python train.py --encoder_norm_position="pre" --encoder_head_dim=32 --encoder_moe="expert_choice" --encoder_moe_every=2 --encoder_shared_expert=false --fusion="cross_attention" --decoder_fused_qkv=true --decoder_cross_attention_every=1 --decoder_tie_embeddings=true --residual_init="zero_last" --optimizer="soap" --lr=0.0014 --eps=1e-08 --lr_schedule="linear" --warmup_steps=1200
Rows from block 3 of the audio encoder of a small audio captioner, named by matrix and row number. Rows with one number within an expert belong to one neuron, the router's apart. Each number is 500 + 25 x the weight over its row's rms, rounded and kept within 0 to 999. All counts start at 0. Numbers have three digits each.
After each expert's rows are labels from the 100 clips, of 14976, where the router gives the expert most weight on average: "strongest on" is what is common among them. Only what is clearly more common there than usual is listed. The data: drum patterns on synthesised drum kits. In brackets: how many of the 100.
# router: router (encoder.blocks.3.mlp.router.weight, 16x160, trained with AdamW), inputs 0-159
# up: expert up (encoder.blocks.3.mlp.up, 16x80x160), inputs 0-159
# down: expert down (encoder.blocks.3.mlp.down, 16x160x80, transposed), outputs 0-159

# expert 0
router.0:501503472487501444478533510458486446522516529520469466480476528508474519529489493500464504491528502492528533490501517522486507469484473475515549518545475495500487488502491493539450465527545502465506474534497516494505505515536515516532471501503504494531531522537496509454493494505536509507527517476460510512552504463536473506535519532526556490506473467451518487449484458499482514488444526481505484470501488458504522540518499528471516498517511486501536491524492472518463506518489461
up.0:488501542458498499534505485476505531441455521476518472489533444469462515477504506515481499512519473506485455477487499495519505501516471546519485504515531517527526516501511467514519511484475522502501502506503440570517492492518529487465542472509462546458492485503476549479489525516451492490492479482515491454537512520434494509502478473509465489522477497513481493530531538472517532532499532542498518504529488515494484516518512482529472481492536488482468475511521515516524521529533489
down.0:480527496514548481509484498469466507508500491515466495503510457499488467505512502536509507480481491501479486473479540503521535556501541460469483533476506530497502533497509470497492504472521486503483516458483553480477467498488513493538477530531508489484532481484540473524523495517515476489504510548495492541466486460493473483485495523535548462491486527493472483494488487497442457483539530488503484526530468457468510499459516495488484471544461502545508542558488561498491496491476500
up.1:508473529533483524528487515522537511519489508486478495554529491480475468467488531508529483544474516483475480506488483550526534462521487508476524521460525528486508513487524524463472503490489513511491486470496509484476497485527482495499506497487475509486493491449465510517527482484495461481517485472544535511445478518462515504466486497516459505493484490521434506525498514541412535511495511490479489533511500490486461475499554482505469443520532526463508507514505502527516498444516484
down.1:522501520537488486471509485507496474475449584473472496503476508530504506487529523487507536499466494486507522511499490514459509489504505472508510503466553474498522487516468461539504519482509499516461512533471497523477527499503524524513518502511481506485519497544490503491537490479512507521471546458526500456522539457495490453519525500509498538441496479512502494519502478565505522438505501546498497485511512528514519472497483494530496471483506509500479588523556510511489505500475472
up.2:511468482551475563500500491496455527487525485478477495520451491506487512538479488475435431506527518485509496506492503497533507462514455496486453501484475504493513505513508520499552534513494472460491491513489491555535493481476510507500471518498447534481476503480506527560506497537524495498456478531496518466497500498508512499480512494489517535473496499515525471469501539498515515535489499497503518505477502523551528457516497502520526521482519528480474553455515535496475458528505469
down.2:531506507485482523532502501527531479507538507536531512526473524526479528493475496496476503525505505499522531467490514460480492512480501479524498473525443531510497501462487483456490514501481516438527504473477521481527544496513446468547484514502478504519468505517481503463461501453484487504463467505454486503470499524475489527549520507454449531492546465547517503523465511468504478544486520522514454457493486491495491522503475492498511539443521495467501504513518488523503502516511538
up.3:500495509538498484510481508491510501525539494537500477497523487484488490485517529536500486538505487506491518510509480520503544506492506532543522560529472486513510483498514507488490533456451521515519511448485508507453520502478490463497524456523502492508518477491484500477491486458506498481509485535521488546479531470479495529520473476482504468516508517514498489531478466493503491556459491508481467544518461451462449597492491515506482527485553489517452457503492490471515533484500479
down.3:503455517552498521473485473532518479511498490500508505532513509490531532533526491489518464535494471496557510549536454499549483517467488504495511476533484510506504479539512490502477485489510498483486513505536514500510515519507501472516493515449491489536441464510539535454518501457498498504502469520496515510455473514464532536504493490474501509498442487538484468475501535489487501486490546517514496472511486472482501520502484471563498502444481507464459502486481442490481492511534454
strongest on: clipping (85); text has "clipped" (85); muffled (low-pass) (42)

# expert 7
router.7:454495472496470501476533508505503485481503516478500526490485521508513538529553532470507528494483536530496466507501475501529504499498483501513561514481444521492492502501494531483440529482489466504503529501469514526474480539485509520522503497485529510496487485480485499518531509530552521509460495462473512462504465492461526491492530473455534465476488552459486463464519536516447476503499484470497502495462494491526543472545523525461522495510449508483478504512513525467470492458522492
up.0:486492493505446513506523557519454510506493520501533512534479516516519534515570529470470529537533466459531532485458496498518516499484518486463492508502494501460498479486526531486539497448548498494507527497504540510500474496518518509532481538570490489551503497514504500457489493497516490505476492506530519494487498497475489479485505524472484569466531464469500512460470512515495475460534485525482528467509490510485471492517489519479550500504541539498500527506504466492484468501467497
down.0:483503522510465509486482516518489475536464516486464489508479533548501485482480504480504473526516494494557526484534498519493467491495496521504496478498503532472491496469497541496487449510545529495521499506504501495504523461528522486489511544476514520554495493510492533491493498520521493543491503556521483502469550471448500452498497496497496517494523475524482528489491471516535439475473481535505529484510498524553505517504519499476502491507505468532569533493564506494565492473465458
up.1:475496506534507499487509520530434482508498522478456508493430518505517469523511466495504500475485472453517519483487483502521502510459475502461509486464539443492495498533540510488492466527516500535520494522493501544504472502524506476515483517462507513542487496498510491508514513501515513526470501480525526460518495459518514500486521518508501573499498502495551522481523516529504477482493455516530539470507542530489460489523491433507520444538495500520515548496568502504494500508499501
down.1:517465481473483512515469524483504481480486473459507486492500491490493513514489520524509531494486473525482509495440527454482479504495431521499548501505473497469530538479492524487494565464514511497536549462469478500495502520522536457563491507490547520473483529519478486515494527485538520474473491574493499506532493531478498478525436509461477499504534533457504510486509502489492498512501488523505464491514507493514476462525476524449528498459523497481487462490501487514489493508522484
up.2:545488467546469527463518497503468487498473545449472478494498514497509510553511487491468509463501521516497479504513491428511504451512497514526503482485509498528500557516489510492487499506508468540523506494482497481467470486542511519508502476565514498520512509503507486504518500542520526483489486484506506539525501481525516468488502527455496500505507529492531513459547521515502501534487489492491501549440496511538450505510487482494486441518501476469465515570524519486465452520503495
down.2:523483506517473490505496505483501452551487512486528471495457523467514490469540511504465528519506488478464509450463499508538510508512485518503482485486502512464468545543480530512464486508468518505510503496491494493512488535508476494484502474522537497518417517524489463538501522493506492504483439485508503464463529509487514524509512470467506520496512538469530498428520489536488506465523499478518462497503540528448468481504469496513480483506542531510497510488464439530483518529502489
up.3:543507515530413464488512523528514490526520503476524536545472517449536522520517492486466492516512489491515518533529492521535521505494503467494533511490504509490522495506504536439511504480509498509487499483506431495473473477479502519491557513521491477527489486528486479502539548487507500517464496509540503463511491479465480495510458517503458562461513473520501538494491513526506475476502483511531508517491458508509439496505495437493486468497539528523506520487528506490488519491469487
down.3:505491499519449436516515522438485477482478523482497510538489524516530488504497503480535514573532504477580501470543495483505536474451519484492527495541496535511525517464484510470506498462524498500510475488529517526451505487486531488506474504526481465516487484512460546488488482534488486510490489505526512480469495504478537456498510456511476514501548512510504512529480473531537461486493475524508515495472474518540479513511499502466463488505540492510506520477539495500527500467467506
strongest on: closed hi-hat (69); tempo: 70 to 80 bpm (55); one drop (42)

# expert 3
router.3:480489447512502510525527471478520509439512471509497478529491491524476488493492444547529487525476491484473485521468502519506469457523553480490534502520501490481516509491476551507498474488451518501482494477518508490474535503476475537508507473481500478517505531562516493495488520471479562483524516530476526504459525509520471492505545491451465436491499537521490507484498464473526514466500525511522489467538497522496510542472504487504457464534491521485511481513531475495486522490476533
up.0:475528479498501532501492462525524513481512489544538509510518512523470518493501488487485520516493516543495506467460516474506483518460473487542483464486477482492513494501504462508494497486478476490442522480516549475539492528540495447538533517477472495523476502527520466533492496476506527474490527498476527520511490518507486516516542534451500446505477452493502510527498505474498524500495446436501544430522490500509488541549487485528519511457512487517501473504483458516522533515486504
down.0:538443499508517498449465463478516477463507520489515468498448499531512502495511508501486519461513535470517537494463477503518498523488469498451505496484505442466490448520502476458508436469516487573496511512471473505540479547515482520481500504490475543505503506506521477487495488479470519516480482506483519485505537502508484504519497512440497512468532512504532492469496490532545484486515546482497485464508549503517502486532487498490525527493505468472526487482463478515538543521491494
up.1:466545490489523517498478507520520533517504449505555489496510471553455493501498527504499481466448512510490498512466510499499450536498476510533497465478489526522460520542494471537496487564519493535513510537475481499504496508493466500495451498459542529497504513496496486544506492530560506509482491508429472489506510485478500547492483509488508436525529475477525525478501506467484508466499545494495491504539548516501522479501478506511512500480487472476508451533505500516503524530491484
down.1:452491509481531525502473512487506508476556470541541475466511501503538502484541507481511542479475527497479517526491455480479500561504521477528488497512501463506519517534509454519434467499519520500519497474516527513462477522478504539484484459501497485454466496494472487496485527528496497508523491483546479509567496487481484487529483518485522470503459563485485532468534535526498503497511520537483485507516511496465471525449520518540480506503484470506508504506504529535491534508524493
up.2:517517494498498508549508488477560488427473471502470483495499488470461512492506506527491543504474517531493523451463515532466466507533514521480550491453497478474511513514488554493496523509482539543530518519492561486505499507483468479478492547483448544460516476518506529498501489508506513513554511526508503500548539511493495533497482511500491538490485506496463532475517506512473511458527518488488506528502472513490479522480513507511490501515495486438506499537506509556493450502505503
down.2:487517504492470540490520541505494537508542494525531538496494545476515504498514501477494470523509477497538482551503498493490508518471557442474506516536488507537474458464496476510483502493457523502524524519487505493511500534509489516576503430545508514518506469495506488483507519524532518509492452514487489497487500528523506467499512545489454471486488514533539438531500488512524517516527525467482519498521544511500461502511494467517523521496526467492503494522496447496516506519526450
up.3:468484516495523497515512502456475520497525510503449536474502544448524477453535497475507520459498512463435481506531513479520524505526491532484541490491531505522523537513535502526454524490494482497481518513473464524531463468499489528486496454467486540490481511435491498524502486543472484525503474463490508494518465504505539488483477513527519496523456492475516504482510541489468501500523482491469513487494518492481514474518531473517486498516496500463503507478519530535506524528579469
down.3:485516527481507500529501477514498462488558520528498513468471504515515498481485470504506481491479525507502450505483443480514477494501484502497529467538493473519568503488509505501503481480484505510472525468485526519499533506494445521537498461498476476530489485520505492496523528488511484523431468474478558494444486486550531502519529536469526492479489515538529501472548525526489423498473478465510521518484488518474474464482543513502473528484516522525509499457476511502512513488495503
strongest on: reverberation (98); text has "room" (98); text has "reverberant" (98); bossa nova (31)

# expert 9
router.9:452477530508499495481486497472532494505492484469547510512526478527535523533488527491510469514503497448540537546522515505488470510515499528532493496487526505503495507500468491525481524528530544544519500513481505495497471470525497509478469531485511597455483493467520521477499536539499509489508497510501491491515516510463545524501462444470502484504505490541482491506502489543489483455497560533451487521510494517487519509504492512509488462526537471458494477500542461498482476498535494
up.0:478517498545550510532493533481461488525510507515500508508465508492509500474451537465458533455512504491490478519504479511539454548483536468511482452480443543507487476546506523546472473535520483489534502484465491457499480497536465525470472513489486498489491482498512516519518486513499541513499477474454502527519506506489487476515479482528475469482507480448475526486455473531475509462521508495499534509521527512507513462492481518488479495518461495468520554510522527488466519517511483
down.0:499486498489525508511497462491518502501471431449527494503524463466483515482528457574484524483489519539497501481533507501510500489460477502557498487504479496523525529480477491494550491486439533542477512493467474522496536488515529462485552470520485491496477489482509485523517504526512518471524501527475537475509462502497483536495496501478481474467500478533513499533481508471500481527511481527489507442522503507492515525482487479498517483456535503490525500533439472536521486506444497
up.1:490507487497498477490455522524516494466444533482513494517526451489501463533497489520509514473517485493499503509525482502549489516457484510528469530497534519448480500523527506545506455523541481506478509525504484501497459510538506523542479496494502499513483460489550477504488507520451503462546482467535527525487499479473510504500493489494544476524525475467495488498514534509483499483467494516507466495502511479500494534466500505519506461553491495578465502497514478512437516531485435
down.1:509501485497526493501480450506498534462526468500530450473509482436506487499524485494496527522510521503496490504516500470482477505512493524470499531527528479523515484552492515511476470501486493484516493462521504506452527494502500533463486445505487460465478515494518488526519524492463504458508572476526535502510502480464484505493509468525526458520548523515498465509505500494484496536497512497491465534557474526517467544494480548513504475540490522528482490524490488515519571556501496
up.2:542498470509492479535538524487580491505513530489484508527516520487488494487504474491475493477498548531503486545496474466501540495506491488471527493475494536502502504492538514499470469493466545483467501504508567478463455543497496533507518499501494473511532523512497494501518470479448476458500483473481502475523495529535498481447514510501517507506490490466521494480515519496447494505495506473481543468557485496482556504511519474496466509533476472522503498467469506568496518515531482
down.2:532458483475479462500482501456509535473533490515488467469552489488501484520493457468531468512501464498484487503516475516500507498530506515527533494521485484512509474510517486479465482467515501513461468507524512486508490499490539497538465491492474500492493481516486502515501475500503507516525559480531542476500520499493480516479508520502491490546447492481515500461522473506528459573497466521516503507498462523504468474474536500511554483501489486530421519493515458537530516561489456
up.3:498533502485516494498492466449481535518480501528457497489547471484464540504511514503504507483496528474473486480531512507502462449530504519563487552543489555481511547511484467500456507532473509500447482533502488490461505479506490497485506471475511506528504510528468532509488518468522492453530511511484523471485507539526489530520517476504494493518480482512490516512495481498501525472496523519503468520488491520472561504499509496437455459481475516486487480504501497424540482500499530
down.3:526510485472496511500505581469524526486493510511529465492466452473516553518515512522532489492507531489515494494515429515529506557495504499490458533546502496486524521507503510501503484505461500498461467459490512469488503520511528508509457477534460467477514534518502499521477473515480495450554513544498495505499475478493489502519506503489511489522488534476484445525498431495512497520429506506515489503492491513530499536495481536503471481490481539532478517532488510472494541480491500
strongest on: rimshot (100); march (86); reverberation (72); text has "reverberant" (72)

# expert 12
router.12:536502480506504537477477480526489510486506482489510450484460512492476482515509517473478511490468460490501543477519511466498560486507495485468523542521485501527495503497447513479492532487538442518500513491491469484515511505506524497501475448536503535476481563525504497468507491493577496510476509497493577487508491565496522485521481484476516517514520511548505468497499496465511521562498530501478515515512500488507482489456490475479537524479511540468495462477470530494481488503506525
up.0:529492471508474502491506494476543513480520514496506516488502503522504452487503484520521538519518509484511515487466489478568517497510535530492470500478495498501509480525479505505506478539472526484504483513489506504466481480443540519486460494514509482488480501510537504520484491486465456496511517485491515469444514431530497469511550486500506520492536527512456471478594469504556477510484518463519535490522535487505490510493485533455506500487468500517448519478502475532517551528517507
down.0:524484455458508507491495522471490525502474469507501514484512471523493520510470476533519446508495541497518474503516495511507458539441489526530501427471540520487476578536507464498488478500481468491508514474529499500537489475511497494534468500475528490489502486514520486502440465492555490506500475490469511513529491502471511525513486461515522479494512500461520485451502497471521509493486481491469513481508541571500498520494444485515461462527494488501484471540497488496510481528496505
up.1:460499553498492496502461488558499506524496470491471500528533504490491494487506491491511514481465497552480457512491499575442477473505492543488506518494510540514492496440507519523531518518513512491527506516497485450485481531510457498514541475471510459480496464490478515514513527486501462457496451495497492531518491518489530503513480514511511500482498557494515452510480479501500490501536493507490516518502498506521505453557533512526477542549464487474545493479485527478488485445497490
down.1:490479511512533495482482535480467495488470485491503529441513446527535510491474522484447490473525511500482514487464518510500420544492491475509514461469546515477493505525505541522524475492501454483513501519480503493493503500500545471478502516491469527540441501496512478526471513501516529547491472476506472497518518486500505505462478503465494497498497469505534468499504541475497465481520525497543466504519510548507529510485460513523542545513498481560505512491488512459506505486500443
up.2:527476503499446516513445496510506480573532513500450496522498531507468479501503442498505512512551495507457505474468505488479514455508500474503491492487484473519528460449498467468515485528541468524460473498477535520489531523550494518534502518513489490493522524496540502519511516503512467494484471549524533496456516535494476489508521540502480536495493495519528485488510507497538544520492474518483507467516493515523477499508488496528519538508490506529533505477457466516474465537492448
down.2:503481491489453535483474467528446493520489507486455427508500480462500497510525505500511536494500486504480509439462432485521483496498483499488477561488512472518520527492504524512498484545478492492504462492529492516488527526501477495547488481554518467492540491513489499483500477451526504474498503485514542531505483516483528513523543445489487519528524519473510529509479496496527482516457475489526459492472525541519492495480521527454506459507519503491508525452486515492511503490449495
up.3:461508515493536497480458493464485533505497455501526487522513470503483516467464508535496485506482483529450461515563524501506482484448523508499521530472529545495496514480512508510508463452478474496469464495500492516533510558521449448520521492501533556478522515480506478496518496484491516470513489536464479528522478507507479500503449489503491476556457498492509509549472511473456500504517514498495500506485441461477530478484452512508486502496505493474543500527497512484519513480525501
down.3:521486513504510501513536472458530501475447439468476493496482487514504485541470502529508478518497541503523504523492514517537464509509478532526497481501503531475487493531490539442522494463490523513484530491503494487509496491520537502467499524507511480515486488474535484509465476536452501530502471531484497484505534490466486513441460461528446522540478503511497516500435530497526510476481487513489464496475565496478516528546528487474484469483554483519467467527487486492510485486520516
strongest on: open hi-hat (66); half-time (55)

# expert 6
router.6:459509495510495554544498464470544538525508492511550517557496474507483448483477510523483504515506528503480479508496477506496559517500475488486506483524478521483546491479513525535486505497505485509440472521522530496536476508453491509504548446513475523503467516491497530500512471502495534476522467488443540541474478530500483481505476523523528511506476493470524495540500509503456539523495499492527484526506495506456510516519487542473484485474509502466509536544517513551529499524495493
up.0:497507509539488488479508485423453454510497507533476486513495522544525502500513501478455498483523508512523540486475474483530510507510516479490491497513480472469500489482508499523486432497541488502481503531474472517505497500515474543551491569481469468510529572512496541527481473490518481493471524488448522457495493494506493481519520551491489468510504492520524516478519471510496559485489505473534501460479542526504532468521500518523545525517484516500536497485543506508505502502492479
down.0:516533524535541566503539545553514512470532491512495481507529518482522499491488498464500452510501498478495499467526507493561532506510509524525460514482526511475483497511542567512528512489505458473524474486468488521518463489498508486510491468511560521488473480479517497511520514535494498472468474491510473525500507463482520487497454505493469495474523528471524490500466530486544481498529485497451488524503517505524456518500499490540497425504495531530483541531507512483474501510481487
up.1:489482494520530497533540516501546495462511474556533490512496487478545536494511515528499481500510507505521502531497507465518494494497452493465512475523484513465497509511500458483493497475499526454442499502504522508505511489479510527485462477441493485488487480477467521529532506501496484508517513497469561471477482524517519507481514544510501479480417515482476495493464484474465519457526488537469569508496506512446525509489480477459469505491541519476460498481515529543520505482499503
down.1:503517528474506472488493501500506523477460474452472490495505462462490493491476473518543511486490504472506467510552498517537483528504541548511465525441580543476496544509472521537482496529521509478534457511529522461480501497499486524476523509462492515487531499470501504511512478487480505493517502488437473538498496497498501515486482484514497470494512519485486485496510460518501462477508507495452473488481553521456502488501500484477438486545484454496548494510514492482507506507519546
up.2:476439549525524481481520508482448472503453490504501523484501497506497476495479500492509467501509480467495495516516518514508463449515475531484512485550539505542510490483513495419475474501518524515506523551491476523506508501493481535463506516480470525484456508502490550490503487495498447541491496483550512473469476515475494485525492492475540499548461516547485504495503478514505522487485479525476527516470504489452505485484551549475471478504507517472486497485535490508550506516530506
down.2:525489469527483500466500519521500497516486566532486535487523542508506493475497503503462499461576493473510466548552463489527496429494518518498505546518489471489484546495491486508519449498526501479515448530508511476484490524490536486514521496496520480527517500480470483511489551463456526500522515459555516496535468492528524471501502499510509472481485466485524486508541452510475484492478476505518537487498470475523472513564505506497524487484496517513484487483513501485478510487487491
up.3:480482488488473492500514506468463536537484532496455438491501481484451482489492504484568492482500504510471484475530479462501551441514475496437542521523491517520522518445500504505486498476493512484437512491522533533467498529528509477493536501479557498474519484520500524531544471522500480473492478513510503456499489528487477512482470471496488496488496535502474501476507491534480503499519505496515486523496450473519534483501525506454437503483502486478483512504507529483522504505530541
down.3:465457463544519548503528488464538496484455453519498556488505512516524533446473529522525497526481504487523505521506484524529449477489513502494510497499481544495510506535523543481451496489488513502559477515495488444501495532499514482501504513506513524513505546533480440523505505542502515529530539521494449515508501513547500480526485500514477503507479485469498509513481497491507491492521480526447525502513547466485510459503528492501487520511488494514493515524537489487478503461529555
strongest on: reverberation (96); text has "room" (96); text has "reverberant" (96); muffled (low-pass) (92)

# expert 4
router.4:493482475455487508494523492503469451462538503492516475483471471508461509523513492522477488509502509498506534498462470508491499513482460505479517491513555491510541532468513500509508519459495477492511490500498521467548489474480519480466503503521484477489479474499531472500469519516469487526480505563510473516507489416518492505489517498489546528516492513558493480488452539484462484529475490438487473508492484517501490494481506540533481502536537521534463459533466522455494473502466493
up.0:498434536521436504477493491525510488502494541520516530526469511491542497490520488470497496533485495487496528534519447580553469482481522530474506496502509470510442534521472540508475486501492504492518516521483508520454478510497480509468486491500481518486527487530489516548554521492512521517505488471521474487524459495505492486509472527510486479475488531494502512502521505520485505454482484529480513479456545519541496473556501458488481498511474480489514501451547505508530510482494482
down.0:518519510515511493514480507493520536465486541492470520520505510448510476493536509498521507511530462491511482489523479465486524489514557487498474488506497522534484482469515528500495517480508501576487478479520503526428477484466539489489509484541533485476517507488486499488515510532494482498520531498494531548499493537518532520520449498512464480464477467521492520533478501516497496550468540472503458546529491504507494510474479446468491500490555521495514510542528555522501471487538521
up.1:505487468530562485546511547485535520495526536527492529499519538496556475492521487487466512537531506481554492482548507502514563487475550468481497531508493514530494510474531499472488551486530546518522490514462528501496506482490503512505502487510520447502475477473506504476529492518462471507508487496553536498499478496534500454513515470493494492478498499504494490494497501519496480475491510514465570480517484521506472514457510482455472476522493474488483546510548470512506515499503531
down.1:479458505524555511516502492506530515531479460517511499539521496499511479464522524514457512518523467451481462507519491527522450481560477525516489502482483531501495472511480494483501492548446511537546476518493504506507506473515507482470508491515482536503512518469478483466494571510530508506509493496520459491519536494487490536511461462530481476517479493527490521535489489504520516467511521516508464496511492523504484543523486455525478544498486489500482497534554475445483462537518533
up.2:482530509476511495529471472496530489523508493523546489495507503487482480481484533517502521476499468512522500537498493517516508524487504519495482483493490483503465519520464504552513481449536520486437507480529487505516448555510496496517526492497467485530540533478488499470474496498479492453537530479498494495518502500525485490547508537519480442523494535505491486538498460470449511518513464516481512427511528505443524487494523482505521493482492473488531482492464520532511573483491540
down.2:506517501518496467497478533526486513534478542505489527506485524509512465429476481468492550506496434496529488536519522545500476503509542500498490511432511507493493491514467516492485521503533514558510469498511510525524456509497506481489490521506489512510522480471525496467534520505500540505478491465488527474494521487483498473507454513535462517522514469485538555555475536488496493466517494520502531501477497510511468500502526411543464504480488482484514507480520536515497490490508524
up.3:498505532474503507478501469487528508485543503458518499501507528531512513488495503498498481446465538505500503507487487478507529502521436486515499426472503489451537532513517555525509485515486476503463548514455556474508506475506471496498498505489496490519458530512503488489498482509499521484483499521497502479494532447541459502476553461473499527481487536515477491476536495513456514461478480468525487496488511489502541466520528544505503573467494491469486515493536490479500518523499472
down.3:522480481522479496453504501498491478505477473490467528479501476507458493517483494519506507483509504472459541499515490494509434474490567544502509546479536526485546511509506474490519521514490526536517503469478478523516505449460524462454525531479494503487491462497526478577525486496485523517534495497469458529480528482488539513504517499549510513543532523495495511497518518512520511486481468521546460555494504512501516529477497526493496471505479535504465514520486522497453467502521488
strongest on: high tom (94); muffled (low-pass) (37); tempo: 150 to 160 bpm (27)

# expert 5
router.5:488481455502478527474491525524480440479499487523504491520537496563492485489494545529528499517485491499511523523495507472520493523485494492529506486516492538514487454506527475560447510495512493514540554503527497496465536507486465469502494507513505486469457501501518483477500521456497507471470499488539517497507500515472547458497517531553519487464530491519459496529513529504462510475523510484500517490508507496443502448491499509550526513517510520527486465523501578472495498476476513
up.0:499442581507490505521502482498535517490485494490483518495482464491491508473507463537512461483478505459493504503498519500485501489510497525487512504489507507513533558507489535489515514522477542497473454544487475506570500478459518500504497501461496492462463499496449556535492506533488490530514495505491505465509487546521544513461538465503489507479468510471492541500503525513509499466535456514523526517492526505525500498511559509517498512508525514472488520487496479500544461564520468
down.0:494508472563490481513506485523509521511472515433511503531508510510496470506448546544519484512556493462472493481564521518495528492486536553510509513496496496455490510513516464456509512497475493489507511502498497536516497486501526505485510486444519514515503465531486467511519473522535495487479516506502469514500491457493517530528506481507504467492492490478460534486489512492438506500516432499527476473481530536529506498577505464515530482489477481488554529481497526497478502500510479
up.1:479530506484477522428517552493518481552463496491488516514508514541469476486505535464521510468495464552524488504462492527525503521510492538507481473557515513458497498501489519545451511498520478495479474507518490441509458505506492507493471518507517505535492505499466492487487489468547490468475488489468501529524531470490461490535487541515501456493491498444489492503497428487482508506482506524492502491479469490456539479487503468508493520514524471537519506527462508511537476497512483
down.1:503506537494496533502489511549505534551543527495533499491516501518504483511485556504524483502452483509501457491467476471485487541481482528513474505507483528483462531533454499518474495505474471495556551477487521530463510501514486488461471491485531491495502513503508456544522494502509541480486480531495483505498484552505476503473474466505508522532499480485494518505518532492504504472511531493526474516482477515477510488532447528502528445501500538466522425489508536456465517491479471
up.2:469488506487501524507484502572537521496497528489511499510520534524531503480494517486464486478526503517522483493508522459505482495487497487509475482466515537501483475524505501474542516466468462519491501480490490525518505513484512489474529486515512549520468484502528505523471519478512496474451537526486512478523482481501488465514507553478500503504494450506523529489502544518503543592524505568475489527512523493487465556501491472549504544493476516518485477487516459482481447542484498
down.2:439520464522530514524504498523452513479473454496535491492517481507482446485485509484517509496519502498512526506496510486541487503442478519530484528504489504471509483515487475486539546531505502455500517497482459500495507526510480521448488528501514522508518505529493473488486526548532468497462496511481464568506453515490535529522504522494477531542527495531510487511459537450504501483483484487530493499499519514503524504490444494545494521483512542497543482499459513443459509512483507
up.3:488492514466542540504463498521521457483477465515523486493511493492508449501512507520506512464462508473512548544487483489528421543493450533519480471471489482472503513541488502559490469507494513512511509492509509504506460506512494483477521450456476525468499522467464500504489526483495550475491437473524524520481522493499512507481497552474558468502511521499502503513537475471499493491491467496481490496517537539505495473497526543497498479513491472509491507496488540538511544523496518
down.3:503473531512482500494499489508502471498510533466486533501509506563532478466456482459540499503503438500476476520513504501484510502514469527498538494509520489454467513474520496490509547498546518501478507514479533549504474500497523513522461509494499501521497490523511547491494459509560512523454512481515500499519475518516435494515479491521500515561495496507482518468502525464523536532481540469493478489429501484461531483527470474489518517467517457520497484461515515527476496481542490
strongest on: bossa nova (85); tempo: 160 to 170 bpm (27)